A small image classifier, trained from scratch: norm layernorm, patch size [4, 4].
Rows from block 3, named by matrix and row number. Rows with one number belong to one attention dimension. Each number is 128 + 24 x the weight over its row's rms, rounded and kept within 0 to 255. All counts start at 0. After the name is the row's rms in percent of the matrix's.
# q: attention query (model.blocks.3.attn.q.weight, 128x128), inputs 0-127
# k: attention key (model.blocks.3.attn.k.weight, 128x128), inputs 0-127
q.84 101 [117 154 165 157 153  99 122 133 104 121  85 130 153 118 140 144 163  93 132 166 125 138 122 119  96 111 101 147 133 117 143 181 138 110 147 153 123 147 155 153 111  60 137 158 126 120 137 123  90  98  87  97 145 166  90 139 123 113  99  95 123 133 104 135  96 106 115 131 139  95 130 124 157 167 161 138 122 114 118 106  59 136 114 146 155 122 112 136 115 102  96 138 174 150 136 117 129 162 132 156 135 101 140 114 149 164 152 120 112 119 151 137 110 118 114 113 157 140 115  85 124  88 186 142 152 104 131 153]
k.84 105 [105 121 140 106 138 175  82  89 116 105 177 177 131  95 134 102 102 123 145 135 153 144 111 130 131 156 135 160 102 139 141 106  79 136 151 110 152 138 145 165 181 142 144 100 118 149 142 148 155 169 143 133 112  77 148 131 140 143 122 173  98 119 124 102 141 136 137 151 107 123 128 128 153 105  99 124 150 112 104 169 161 108 127 154  99 101 160 148 154 149 131 135 118 132 185 103 163 120 114 100 156 101 130 124  73 119  98  95 135 144 131 111 131 162 156 147  95 104 118 152 133 149 148 123 118 116 151 105]
q.85 101 [159  85 124 134 137  88 154 128 136 126 125 128  78 139 151 104 149 123 149 124  82 136 124 131 124 131 128 128 160 104  97 137 144 110 173 108 125 112 111 172 101 127 118 137 138 129  94 113 108 103 133  87  97 125 124 109 112 109 169 128 155 106  85 133 136 106 120  95 150 100 102  83 150 124  91 170 111 118 137 118 139 141 141 127 126 105 124 149 139 115 137 168  83 142 146  78 103 151  97 111 195  99 113  55 156 150 111 135 121 123 151 109 104 106 119 134 117 101 117 174 132 139 116 166 108 108 140 104]
k.85 095 [117 136 136 102 152 158 125 101  93 132 164 145 185 176 156 128  84  80 118 130 133 152 159 128  83  80 137 114 115  95  80 121 131  95 123 153 144 118 124 156  89 109 106 137 148 146 106 114 138 129  76 109 142  95 106 138 130 115 141 111 102 156 136 178 145 143 126 151 107 147 130 124 147 134 156  96 112 139 152 100 114 101  91 114 133 125 151  98  90 172 143 157 123 133 169 103 130 134 123  99 118 131 119 104 100 110 127  74 126 152 161 139  98 113 165 126 152 122 160  93 113 122 117 119 147 148 111 131]
q.86 115 [117 141 159 145 159 123 156 133 176 130 126 126  88 134 100 125 116 144 139 113 144 143 155 141 120 134 157 141 131 124 125 134  75  71 149 120 133 136 169 127 120 100 138 163 150 154  89 132 134 154 136 159 143 141 120 168 151 167 146 127 124 179 115 124 137 170 123 144 138  96 116 143 121 128  70 112 160 118 167 108 119 119 124 124 114 171 108 129 139 118  97  83 118 142 157 106 137 132 103 151 106 165 127 123 108 147  86 146  96 158 139 173  48 149 128 140  94 136 172 107 118 136 112 131 147 153 112 123]
k.86 109 [130 148 107 137 159 102 139 130  87 136 110 113 137 115  95 117 138 121 149 149 103 158 105 119  92 144 116 132 124 101 121 137 116 152  96 153 130  96 135 109 133 166 125 121 135 109 128 162 108 117  81 119 117 123 131 107 100 131 110 130 123 128 121  85  84 118 181 118 123 137 203 149 175 118 147 147 107 164  85 116 107 120 126 121 106 137 161 133  87 137 125 131 123 129  96  95 150  77 168  91 151  95 108 133 148 146 119  99 150 136 127  97 189 110 126 122 145 147 132  92 114 108  85  89 109 155 173 125]
q.87 091 [106 168 142 115 144 175  94 116 160 112 150 146 120 123 139 105 121 114 131  97  97 114 146 129 125 151 140 144 116 155 129  98 145 125 127 123 125 124 159 110 140 141  84 132 159  99 113 148 185 188 157  68 101 164  94  93 121 141  88 173 129 108 120 138  74  90  85 118 149 153 124 180 128 112 124 131 117 114 112 117 109 143 150 123 115  93 102 135 131 107 143 116 121 150 103 155 123 141 138  91 117  78 147 140 108 124 132 126 101 134 112  95 121 142 161 119 123  97 175 110 127 170 137 106 113 157 121 140]
k.87 095 [103  94 126 151 108  84 128 132 142 120 100 108 132 136 100  87 102 125 158 116  71 117 112 112 205 138 154 125 158 107 142 142 130 148 128 135 117 114 120 144 156 167 124 146 116 131 167 121 150 130 119 135 163 134 101 123 149 123 144  99 132 164 127 153 154 150 164 133  90 147 147 139  99 153 114 133 148 172 119 134 124  98 112 161 148 120 162 117  88 120 108 114 134 103 105 128 113 160  97 125  98 112 156 138 154 110 128 190 147 168 154 169 125 170 113 115 134 129 122 117 111  56 142 116 147 118 158 131]
q.88 087 [125 116  96 186 146 120  99 119 152 119 124 107 125  92  93 110  98  99  94 133 110 132 121 116 121 121  58 125 153  98 102 129 169 109 135 103 118 146 122 122 112 130 134 110 100 102 120 133  89 128 122  65 101 136  92 122  88 133 139  91 146 120 109  92 100  99 125 101 134 122 102  79 156 143 145 152 110 136 169 152  86 140 123 150 148 114 116 140 120  87 133 124 123 130 124 113  77 111 114 148 182  96 132  98 188 153 138 141 126 133 119  90 137 123 104 105 117 152 137 148 132 145 160 105 135 128 133  95]
k.88 092 [125 119 164  94 135 159 142 139  85 125 163 162 144 148 185 140 129 151 163 157 141 138 138 103  84  91 162 120 126 163 156 151 115  90 138 115 141 130  92 123 121 116 123 119 164 153  48 131 146 142 148  97 115 126 159  87 144  95 125 179 105 128 119 133 131 130 153 128 116 150 118 163 141 107 112 126 127  84 149 116 154 127 137 140 106 113 116 114 157 130 152  83 130 160 121 118 153 104 122 114 138 153 113 113  78 107 125 115 145 134 137 139 125 135 134 127 148 123 163  93 117 118 184 156 118  67 121 136]
q.89 097 [141  96 124 177 117 112 121 149 169 185 129 143 111 145 143 179 143 117 143 137 137 142 155 118  90 103 133 132 111 119 149 138 117 133 138 105 164 149 104 126 143 114  89 114  89 111 122 136  87 163 179  67 117 141 148 132 130 125 160 141 128  88 167 132  88 159 150 112 143 105 153 196 169 159 143 153 143 107 155 112 136 136 123 132 125  91 108 109 144 123 116 122 174 126 143 135 164  93 131 149 142 117 129 130 131 151 149 143 112 143 140 150 132 139 132 163 173  86 153 129 137  94 143 122 119 151 148  94]
k.89 097 [110  94 109  75 132 114 133 134  93 133  99 140 124 106 119  59  98 146 102 131  90 137 156  97  79 127 163 146 147 175 126 155 110 102 115 133 102 104 112 112 137 183 115 104 121 126 162 116 166  95 132 104 110  94 120 135 138 132 107 135 167 135 103 137 121 127 136 119  73 137 154  95 117 155 109 161 130 124 120 160 139 135 135 157 106 120 157  93 129 160  85 117  74 153 120  84 153 126  93  97 158 139 176 142 128 139 122 111 112 126 141 145 108 143 102 134 155 144 155 145 119 125 100 146 109 136 130 117]
q.90 102 [150 107 111  87 101  89 145 115 121 117  98 111 115 117 147 132 153  92 158 163 120  99 128 106 146 117 142 114 142 162 139 168 115 142 146 153 138 145 148 123  79 147 109 132 151  94 176 115 125 112 176 132 139 172 140 129 113 152 121 128 117 175  91 147 116 105 115 140 170 133 111 130 144  90 131 120 136 149 132 115  84 153 164 144 162 100 171 106  98 139  92 137 174 129  88 116 135 143 130 101 137  87 125  86 119 146 148 132 130 143 153 146 111 168  87 141 118 136 141 123 178 132 136  95 129  84 153  99]
k.90 101 [ 92  80 148 147 123 175 142 128 144 127 119 128 138 158 129 128 135 113 109  97 116 155 116 127  72 123 101 140 125 107  98 145 140 105 121  92  94 115 103 204 147 112 128 125 112 145  95 117 112 146  69  97  92 115 140 136 100 136 132 169 153 113 138 120 124 124 120 121 139 118 144  98  74 109 130 114 158 144 111 184 141 143 108 146 109 131 124 146 114 121 147 120  99 142 170 118  86 123 157 124 115 102 152 162 103 104 105  58 158  80 118 150 139 118 119 119 103 127 109  95  99 108 120 134 130 135 109 122]
q.91 109 [123 114  87 147 143 126 134 134 146  95  85 116 127 130 150 119 110 132 136 147  92  99  99 105 128 133  73 120 127 114 159 147 154 163 141 150  96 137 119 107 159 125 129  82 132 120 138 150 132 138 124 133 123 145 140  84  92 119 133 123 129 120 153 153 167 119 187 100 126 167 166  87 151 138 154 174 125 148 109 159 112 139 113 113 118  96 116 109 125  91 130 150 160 162 125 147  95 136 171 132 125 182 126 102 134 124 164 138 162 108 127 138 161 133  85 142  98 169 112 132 144 126 155  85 168 119 133 175]
k.91 106 [130 126 125 122 120 124 125 136  96 130 134 118 109 126 121 175 121 149 103 151 134 112 161 173 171  97 124 133 119 131 112 127 111  92 155 128  80 173 113 173 136  89 106 106 153 130 134 107 106 102 100 113  99 136 168  98 168 127 107 128 118  94 112 126 153 119  92 123 167 116  90 146 125 127 112 119 156 120 180 131 136 131  94 112 105 126  81 125 160  81 133 135 133 117 174 118 152 137 103 149 137 116 133 132 115 101 124 151 103  64 153 140 124 137 135 114 160  62 158 126 169 102 121 147  83 112 130 127]
q.92 103 [116 148 140 183 140 107 133 113 160 119 113 141 127 100 151 139 116 108 120 101 134 109 134 127 127 131 160  85 125 145 146 110 161 150 100 145 132  77 143 105  79 122 100  96 112 124 151 118 114 111 158 135 144 163  90 189 129 124 120 130 127 130 106 130 108 143  98 105 123 106 124  96 133 157 163 117 141 128 170  79 131  91 128 102 171 133 126 127 124 148 120 108 113  88 108  81 136 118 100 116 143 107 122  88 131 143 165 135 104 138 115  69 140  94  98 147 139 102 108 120  87 110 117 129 122  90 155  66]
k.92 100 [106 123 128 132 112 111 140 111 121 130 138 153 112 108 158  83 166 146 126  99 105 108 110  90  90 149  82 164 113 127 159 114 153 122  92 111 120 112  89 117 175 156 129 163 164 123 109 136 116 113 103 123  91 110 121 110 107 106 139 141 114 106 109 101 138 121 129  98  85 178  73  90 129  82 134 108  85 110  60 137 108 159 134 157 119 116 125 123 117 155 148 166 117 124 129 131 130  96 120 120 145 113 122 162 110 131 162 104 127 153 110 140 121 151 113 154 101 110 108  82 116 166 112 131 136 131  84 136]
q.93 103 [118 106  70  92 116 139 119 105 116 126 151 140 179 124 166 115 143 110 106 129 109 122  85 136 105 106 134 127 144 128 113 131 144 154 140 153 104 165 129  99 141  89 133 137 104  95 102 126 103 133 130 101  85 156 161 125 123 128 128 139  99  90 180 143 193 117  85 119  90 172 124 118 164 131 122 133 100 144 107 147 110 157 163 137 128 157 120 115 138 111 157 142  85 148 104 192 101 122 130 133 121 143 173 133 110  76 138 157 127 129 113 122 135 154 136  90 153 161 101 135 149 107 108 121 134 137 129 121]
k.93 104 [148 145 152 133  96  58 127 131 155 104 130  97  97 142 154 136  98 163 118 120 121 128 127  90 154  92 169 112 151 158 127  65 150 106  89 122 143 180 121 148 152  86  81 108 112 129 158 134 133 112 152 135 125 118 124 130 154 146 166 129  88  77 133 117 116 131  75 128 119  94 138 107 140 113 150 145 178 107 133 111 152 120  82 100 133  95 103 112 134 103 144 111 132 141  87 104 143 142 134 137 115 139 141 131  93 126 118 135 107 103 108 155  93 133 154 134 159 124 125 162 121 122 143 123 116 159 138  99]
q.94 083 [150  75 150 153 133 142 202 157 151 116 130 113 148 122 125  91 164 154 163 137 135 170  72 119 145 132 120 128 127 158 106 142  98 139 110 110 138 141 141 109 145 133 122 132 136 124 121 137 149  88  99 142 122 143 130 109 129 148  88 149 151 133  99 100 150 124 139 142 122 176 126 112 123  88  90 115 150 116 165  97  95 116 133 153 133 161  84 137 134 121 115 181 155 144 140 100 132 127 144 148 132 108 143 110 175 101 117 149 138 141 132 141 112 171  72 151  92 128 134 104 149 109 175 109 149 132 158  97]
k.94 085 [145 144 140 147 179 135 133 100  94 165 150 145 103 131  98 145 137 136 114 173 134 141 144 157 120 106 128 148 148 105 132 155 171 116 131 159  94 123 145 154  83 123 151 157  94 129  78 133 126 171 113 170 116 123 163  93 151 112 132  97 104 147 121 106 175 155 113 154 178 125 102 128 163 142 176 141 168 111 127 132 144 130 157 106 109 120 143 127 118 148 137  91 117 128 139 126 109 143 164 121 163 109 123 133  83 111  83  88 117 116 145 126 133  99 152 140 127 108 174 114 133 142 134  86 125 153 160 152]
q.95 100 [144 109 141 143 170 146 148 157 142 146 140 155 124 119 154 165 136 125 102 106 115 156  47 115 126 124 107 145  90  99 108 109 117  85 155  93 140 140 147 126 171  99 122 124 102 112 172 138  96  83 137  63 104 129  99 110 131 128 130  92 142 129 115 137 166 142 136 131 136 156  99 152 121  85 109 131 113  82 161 134 139 137 138 116 140  97 103 132 115 103 116 107 127 138 154 160 114  98 127 184 163 140 175 159 126  99 117 104 115 141 127 129  86 142 120 129 114 135 151 138 119 114 113 118 166 121 101 155]
k.95 096 [125 138 153 123 150 174 102 102 119 142 113 121 180 115 103 109  61 171  80 136 102 142 110 127 141  97 161 113 111 142 107 148  87 108  77 147 124 110 101 123 120  74 130 130 106 141 137  92 103 129 109 114 106 139 115  98 115 133 145 132 128 124 127 153 135 160 152 144  81 116 145 122 134 119 101 148 158  96 154 111 130 127 126  97 131 147 101 147 139 166 148 121 118 133 105 113 150 157  92 155 121 137 100 174  93 139 121 109  97  98 124  69 143 151 153 127 109 132 144 175 114  87 115  92 134 153 131 141]
q.96 086 [108 109 104 158 147 126 107 106 114 154  71 123 167 151 113  95 130 136 118 129 144 108 152 103 150  96 141 149 113 133 111 149 114  79  91 154 149  98 134 147  87  65 130 151 139 149 137 120 140  80 118 123 117  92 135  97 162 139 134 112 137 155 152 166 128 133 112 141 115 112 143 172 180 120 135 117 156 119 111 119  75 136 154 118 101  95 113 107 113 111 128 133 118 126  88  97 139 115 177 162 124 132 106 127 128 165 152 112 104  92 117 124 160 154 100 123 141 108 109 116 124 121 112 121 118 181  83  99]
k.96 085 [107 162  82 121 104 131  98 145 104 132 127 168 136 117 122 104 107 145 110 149 114 131  81 115  89 155 124 112 123 152 134  87 117  91 133 149 110 107 130  75 144 145 138 101 142 117 109 187 141 132 164  96 125 126 128 171  76 101 118 111 101 112 155  91 127 133  88 121 120 134 125 106 109  90 143 128 142 111 116 180 145 144 120 158 156 131 153 104 145 108 142 113 134 123 164  94 137 151 137 129 145  97 125  93 131  85  63 121 164 125 115 114 122 126 121 100 106 149 131  96 158  92 125 139 112 120 180 125]
q.97 090 [142 113 149 116 127 148 140 108 169 148 161 104 150 124 137 112 154 114 138  97 150 135 149 152  96 134 145 114 206 141 127 132  76 134 131 106 118 100 151 100 129  97 132 109  69 135 105 131  90 112 144 116 114 135 134 126 137  67 127 171 134 167 151 102 103 135 138 110 128 118 128 115  81  98  84 137 129  86 144 107 140 120 123 113 157 126  96 130  91 157 102  99 155 138 124 112 154 103 125 136 157 109 115 154 131  68 110 133 147 128 119 137  54 110 156 148 143 105 147 111 148 140 130 139 101 109 125 132]
k.97 095 [143 155 174 112 128  88 148 118 129 115 166  96 130 112 153 110 125 129 144 114 118 132 135  75 125 121  98 104 117  77 121 151 135 157 126 145 133 125 145 112  78 174 144 157 127 112 136 121 186 170 121 170 128 108 121 141 108 131 109 145 141 167 123  94 138 135 116 123 148 132 152 160 127 163 139 140 115 131 128 132  92 136 137 127 109 152 144 137 146 141 123 130  69 149  84 113 151 111 151  97 124 127 152 114 141 179 132 114  73 129 107 129 158 149 113 131  95 190 155 168 138 135 136  99 146 178  92 141]
q.98 087 [122 151 141 143 139 145 127 132 155 130 121 118 126  82 109  76 101 133 132 129  84 191 140 132 106 119 125 145 140 128 133 130 172 127 115 137  91 130 122 134 110 161 100 105 142 158 143 125 172 142  96 132 139 119  91  76  95 156 143 128 137 157 153 149  97 117 120 120 163  99 142 128 119  99 160 122 126 108 148 109  99 146 112 135 167 133 134 102 120 151 131 110 140 140 189  87 150 176 111  55 127 123  92  87 143 143 115 106 104 184 152 153 109 127 130 108 117 131 133  93 122 140 127  93 121 157 122 108]
k.98 088 [124 108 102 139 136 100 158 142 137 117 140 148 108 145 125 149 123 129 131 149 151 111 147 125 123 149  95 112 115  94 147 188 112 112 119 152 140  95 120 107 123 148 111 145 170  95  92 147 145 152 121 117 148 136 144 146 187 137 127 106 148 147 108  93 135 175 195 150 130 181  97 130 149 129  88 102 123 184  80 165 111 121 123 129 135 181 126 153 140 131 140 142 110 139 149 115 115  98 117 143 120  89 134  99 142 118 156 114 162 127 165 131 167 157  93 138 127 103 172 119 129  92 145 115 156 139 114 136]
q.99 108 [ 96 125 124 140 102 148 107 150 146 152 126 147 121 117 129 129  99 123 152  95 119 158 105 123 148 135 128 136  94 157 138 135 155 123  80 136  85 164 125 155 135 161 112 101 128 109 123 101 167  93 111 140 140  94 114 110  93 122  88 118 104  69  98 133 147 151 107 124 131 152 141 132 136 153 199 113 135 123 134 140 108 123  93 101 114 127 128 129 140 160 122 137 153 109 134 131 149 123 128 167 113 141 108 136 142 111 134 105  81 131 143  53 132 160  78 159 155 148  91 138 159 114 165 106 122 173 167 149]
k.99 099 [125 156 111 157 162 120 114 117 159 114 129 165  88 120 100 147 130 109  99 151 108 122 184 190 167 179 118 108 130 122 145 122 146 129 108 139  70 131 124 121 151 120 133 125 103 121  98 136 114 138 138 115 128 110 147  78 176 116 130  90 149  85 147 154 113 135 143 141 103 128  91 128 129 127  88 153 102 131  92 127 116 119 126 130 145 113 128 128 115  99 127 132 142 124 105 167 111 163  95 130 171 115 170 127 126 101 140 137 151 140 110 139 115 137 120 110 102  57 162 100 170 138 161 164 125 117 126  93]
q.100 104 [155 122 110 120 157 108 133  70  91 113 135 130 110 132 160 121 160 102 147 167 134 106 115 115 103 113 159 141 139 110 129 160 154 164 141 141 101 135 110 100 125 145 151 141 133 122 100 101 113 122 148 137 124 182 162  93 122 111 136 113  92 111 153 162 139 132  95 138 127 116 119  65 158 117 101 128  94 180  90 112  78 150 147 148 112 154 148 130 126  83 116 137 102 158 115 117  98 136 115  95 116 106 139  93  96 130 123 151 154 113 120 141 149 158  74 141 169 157 144 116 113 117  96 118 118 139  99  88]
k.100 112 [108 120 142 136 120 153 145 163 123 105 129 140 125 192 146 123 127 180 121 150 130 127 132 150 136 143 139 127 151 148 145 116 167  92 152 128 114 180 141 189 142 113  93  91 145 136 121 164 129 113 134 129 155 110  90 167 137 129 167 159 123 136 153 130 126 132 126 138 137  97 124 122 124 103 147  93 166 157 149 141 131 148  87 155 124  99 132 136 135 130 147 157 143 160 180  99 162 126 208 110 115 124 136 100 117  99 118 122 157  94 121 136  84  88 129 104 162 133 120 135 139 135 162 150 125  88 147 135]
q.101 108 [156 116 161 147 110 140 159 157 147 167 137 134 174 114 155 156 149 151 123 123 141 132 117 170 164 130 119 111 141 111 138 114 131 125 123 145 148 151 132  96 144 118 153 135 156 135 181 101 150 116 107 121 136 154 100 133 163 125 168 162 147 110 181 133 103 154 137 150 139 167 114 133 127 145  81  83  94 130 145 149 168 119 104 162 152 132 140 129 151 155  79  95 125 157 147 161 153 131 126 117 136 141 141 139 132 120 131 130 144 140 116 145 134  97 186 154 153 152 142 135 145 150 118  82 181 126 126 192]
k.101 102 [151 132 116 129 119 102 126 105 170 130 138 145 147 123 131 143  79 161 149 132 146 139 122 121 124 166 133 112 141 127 138 134 157 149 127  51 148 152 114 132  97  98 110 127 113 100 133 120 101  92 148 152 104 118 120 116 175 138 137 145 116 137  94 125 185 118 146 119 106 116 110 168 156 153 122 161 129 120 141 151 129 145 122  92 151 144  96 171 123 137 129 126  93 112 154 170 124  80 126 164  90 114 139 159 131 137  94 141 105 147 120  94 121 133 139 147 146 139 132 204  70 131  97 136 120 177 120 114]
q.102 096 [146 111 120 114 117 120 141 113 153  82  71  81 153 179 135 121 110  91 140 115 165 137 144 112 124 125 145 114 125 162 122 157 112 130 107 108 116 113 145 102 101 149 118 141 164 113 125 139 159 112 174 117 122 133 124 116 123 144  90 155  77 132  80 176 100 119 160 114 164 147 116 151  84 124 151 132 138 101 118 124 151  98 117 116  92 121 143 133  84 142 133 114 167 164 123 130 150 168 140 108 122 122  91 153 144 167 138 136 144 147 130  98 134 116 163 142 134 107 168 124 177 101 170  97 124 140 114 159]
k.102 090 [104  79 119 116 128 152 111 156 122 164 144 182 128 101 120 115  99 119 113 122 123 142 122 176 113 159 123 147 110 116 151 133 102 135 132 100  83 120 163 131 133 133 109 102 117  98 168 157 158 128 135 100 141 131 149 105 135 144 142 139 184 126 150  84 172 107 145 103 134 143 150 138  82 133 159 150 113 172 144 151 125 157 146 183 112 149 157 171 137 127  93 118 131 142 109 173 113 127 117  92 150 144 141  93 108 120 143 158 126 113 148 170 172 106 103 149 122 138 142  67 110 135 141 124 138 115 113 144]
q.103 095 [108 143 123 146 126 139 129 135 127 158 139 140 100 124 112 168  75 132 166 109 134 143 138 125 162 104 120 130  78 146 121 130 125  97 147 149 138 147 171 123 106 141 160 147 137 149 113 153 133 164 163 110 158 146 138 139 101 141 145 111 124 140 122  98 102 169 167 157 179 125 126 154 116 148 159 150 155 132 140 174 148 172 156 149 145 111 173 131 105 173 128 150 108  97 111 102 146 100  89 150 119 117 120 137 105 125  80 133 134 130 142  98  95 154 156 168 109 127 158 173 114 158 116  89  93 102 129 103]
k.103 098 [114 112 121 133 143 166 144 151 104 166 137 157 153 173 142 128 175 150 134 148  87 166 125  96  78 150 140 128 129 121 137 159 119 151 107 143 133 115 113 136 136 132 169 119 192 137 130 107 116 141 108 141 138 131 116 148 135 162 138 159 164 102 132 148 123 112 156 125 136 136 115 152 117 142 112 163 112 122 149 128 143 107 141 143 143 135 139 137 120 140 136  93 147 123 134 182 122 153 101 161 107 151 117 167 188 124 164 119 132 154 140 152 202 130 122 123 164 154 117  65 100 114 101 172 131  99 132 152]
q.104 090 [ 99 143 138 136 136  87  92 134 127 116 141 181  96 120 153 149 125 153 121 119  94 112 148 100 105 164 102 139 140 119 108 119 136  93 153 131 125 138 152 194 136 112 142 128 144 111 125 133 138 111 141  76 128 115 101 118 158 150 170 177 171 157 100  79 152 114  87 165 130 116 172 109 147 112 130 159 128 146 125 101 133 135 133 121 170 120  90 102 132 128 161 146  79 139 132 127  88 143 124 116 167 166 168 113 167 126 128 105 136 154 115 115 129 122 128  94 118 103 135 157  95 153 131 132 136 167 116 152]
k.104 092 [140 181 165 147 104 139 118 127 127 138  98 112 156 161 148  92 112 151 168 116 111 130 122 107 112 116 178  88 125 138  75 138 124 127 157 147 126 109 106 105 166 114 116 160 136 149 121 147 102 158 105  77 145 111 118 110 132 105 136 147 144 173 111 148 129 154 150 156 161 164 103 140 143 139 114 142 150 156 159 138 119 110 118  89 183 116 132 109 101 154 173 145 156 137 142  99 163 135 124 142 100  83 128 149 133 151 124 146 154 157 118 152  97 166 153 144 107 145 144 119 148 120 126  89 112  86 151 103]
q.105 130 [121 100 155 133 118 105 130 128  90 133 120 176 127 178 171 120 157 110  92 156 116 129  98 122 125 134 105 166 126  90 142 170 100 147 158 124 158 107 137 160 141 122 120 135 143  94 141 148 124 131 122 117 154  96 133 141 116 124 116 123 129 140 108 131 160 118  90 139 109 119 147 142 109 107 144 145 105 151  95 163  93 143 169 116 130 107 108 148 106 105 106 152 133 148 164 162  93  82 148 155 108 147 187 135 136  87 167 121 163 127 105 155 148  73 129 123 139 179 113 105 138 118 137 145 115 158  96 167]
k.105 134 [108 131 143 110 126 185  92 120 117 121 134 127 111 121  78 152 135 151 123 136  98  85  96 166 149  93 148 126 101 154  96  91  97  99 149  87 119 184 150 105 119 117 137 106 106 139 161 122 109 114 137 107 109 156 147 113 126 130 143 116 106  88 100 118 121 151  68 130 122 123 142 121 124 103  98 125 148  95 149  86 139 121  97  74 149 121 140 114 142  96 134  93 139  99 161 111 135 134 110 139 107 112 126 119 105 142  82  96  89 112 118 108  97 135 141 104 117  99 136 142 133  86 153 106 148  76 135 113]
q.106 111 [121 123 117 107 134 108 170 116 128 116 122 135 115 153 157 105 146 131 109 104  79 138 174 149 121 138 158 145 138 161 160  97  52 127  97 128 163  96 102 112 134 123 133 149 127 137 136 139 115 123 138 136 111  95 108 158 168 130 112 153 139 143 103 162 150 144 135 153 121 149 110 122  85  89  98  98  97 136 111  98 132  74 132 105  99 121 115 121 103 161 114 158 113  92 160 143 138 128 137  99 171 107 118 193 112 126 178 142 166 106 157 104 137 107 153 122 116  92 137 116 128 139 129 160 147 113 113 153]
k.106 106 [161 122 149 111 131 133 117 132 142 175 121 114 155  85 138 135 125 101 141 123 138 151 114 122 180  95 111 121 109 117 114 128 137 167 147  88 131 122 187 125 106 137 135 134  96 133 160 156 120  80 145 132 163 183  96 162 107 122 110 129 150 175 164 144 129 135 140 129 142 126 122 116 115 127 151 151 145  86 145 134 117 161 128 114 135 157 157 144 133 134 118 140 138 165 129 151 112 111 142 108 151 117 161 112 162 156  73 160 102 163 114 126 121 150 101 157  82 169 143 107  66 172 127 108 148 142 107 119]
q.107 111 [108 146 135 124 126 184 143 108 154 142 124 140 142  83 103 136 127 115  83 117 125 141 106 115 120 113 117 148 124 102  99 101 188  89 114 101 120 138 136 124 113 101 137 124  63 110 117 142  64 111 140 100 144 125 131 152 117 117 119 108 124 152 142 100 160 140 134 142 124 123 132 136 122 156 165 126 137 125 149 106 114 140 143 149 166 156 116 140 154 105 150 125  64 129 157 150 104 101  61 120 119 142 120 113 107  99 105 134 148 177 133  91 133 142 102 126 119 136 167  73 138 108 117 127  70 108 131 102]
k.107 110 [150 157 119 130 138 115 135 123 149 141  93 100 134 129 141 110 115 208 163 129  95 131 120  94 148 114 152 105 133 143 167 154 107 140 113 140 173  95 103 135 138 120  98 125 197 147 124 130 162 158 144 186 114 125 130  79 138 139 150 141 112  84 121 115 103 121 139 140 114 138  84 101 136 109 138 127 102  96  93  95 126 125 111 109  83 124 121 146 143 118 112  97 125 119 102  97 129 180 171 130 150 135 115 123  98 143 169 114 102 127 142 133 102 140 157 165 126 131 109 130 110 163 131 157 151 169 116 120]
q.108 105 [114 131 122  81  93 147 124 187 139 121 152 167 117 126 102 115  94 160 107 122 121 145 124 144 135  84 125 110 137 137 118 129 142  84  48 115 131 156 110 109 148 125 117 113 114 140 124 150 169 138 132 156 113 100 153 149 113 129 110 112  66  99 121 147 138 128 141 149 123 138 155 163 121 134 154  99 128 151 167 150 190 125 101 142  90 114 132 127 148 148 174 156 138 104 126 115 142 117 129 156  67 124  82 138 139 159 127 118  95 145 104  98 138 113 115 126 153 147 100 138 110 111 159 116 128 100 127  97]
k.108 109 [130 138  89 134 125 103 115 126 144 158  73 131  95 129  97 167 158 121 114 155 152 104 124 146 147 147 111 149 141 137 131 134 115 152 106 138 173 114 100  88 115 154 159 124 134 107 100 129  89 144 172 130 131 142 150 115 140 105 128 126 121 111 146 156 108 100 157 148 146 111 106 120 125 179 118 171 125 133 135 113 120 127 144 135 156 149 111 143 156 107 143 110 169 143  93 145 114 154 114  91 177 161 154 127 123 149 145 146 189 147 132 154 170 130 135  97 118 110 137  92 153 167 170 169 114 128  68 153]
q.109 093 [122 168 105 116 146 114 128 136 131 101 138 139 101 101 160 102 117  86 117 130 174 139 159 167 142 145  92 121 159 118 134 116  60 125 104 106 139 102  81  94 130  99 137 115 142 108 155 121 180 134 124 132 126 112 118 122 150 176 107 141 100 125 100 147  78 152 135 129 145 130 112  86 112  98 137  96 118 136 139 135 169 101 139 122 131 115 136 125 111 156  89 109 125  88 102 123 118 176 148  92 133 113 126 132 147 135 118 137 131  92 133  76 170 141 155  97 130 124 148 161 102 136 150 162 171  89 121 139]
k.109 094 [176  93  69 124 116 121 123 131 124 145 147 131 144  87 105 147 126  92 125 124 106 146 122 113  98 133  83 162 145 110 145 110 105 152 137 123 103 166 175 138  95 134 100 135 115 110 126 152  66 133 102  86 151 127  98 156 140 116 155 183 111 125 160 129 170 145 135 103 161 120 104 146 114 152 134 128 123 117 145 115 126 135 135 127 148 126 121 123  95 133 142 154 144 162 141 184 126  63 118 103 129 120 123 123 114 119 147 145 123 171 147 129 147 139  95 136  92 113 134 113  87 114 108 109 124 101  66 106]
q.110 103 [101 126 117 154  82 156 121 157 150 179 140 117 135 152 166 118 101 113  72 117 126 108 140 149  98 117 116 186  99 131  99 118 118  90 125 138 123 157 120 145 195 139 128 126 107 120 109 172 113 140 131 116 112  58 145 175 131 124 113 140 101 101 135 101 122 144 115 132 117 146 166 155 114 115 117 106 119 126 131 181 107 157 104 125 108 115 107 142  90 133 143 107 130 139 173 118 143  93 153 122 149 149 127 156 113  88 119 136 115 108 137 147 128 101 102 113 114 141  99 114 150  97 153 100 106 146  87 151]
k.110 095 [123 154 119 110 117 114 101 133 135 102  86 148  67 100  98 141 112 171 131 114 123  84 167 117 161 110 142  91 137 110  89 145 110 161 129 159 163 120 122 116 143 149 135  95 114 123 132  76 145 151 136 128 149 156 113  97 157 101 117 121 127 146 128 129  95 166 127 113 124  99 136 140  97 151 120 136 139 114 128  97 133  91 146  95 177 131 116 105 167 160 116 114 125 116  65 115 154 140 123 111 125 116 148  98 146 174 113 140 112 112 130 107  86 186 145 108 136 108 116  88  94 133  90 148 119 104 145 121]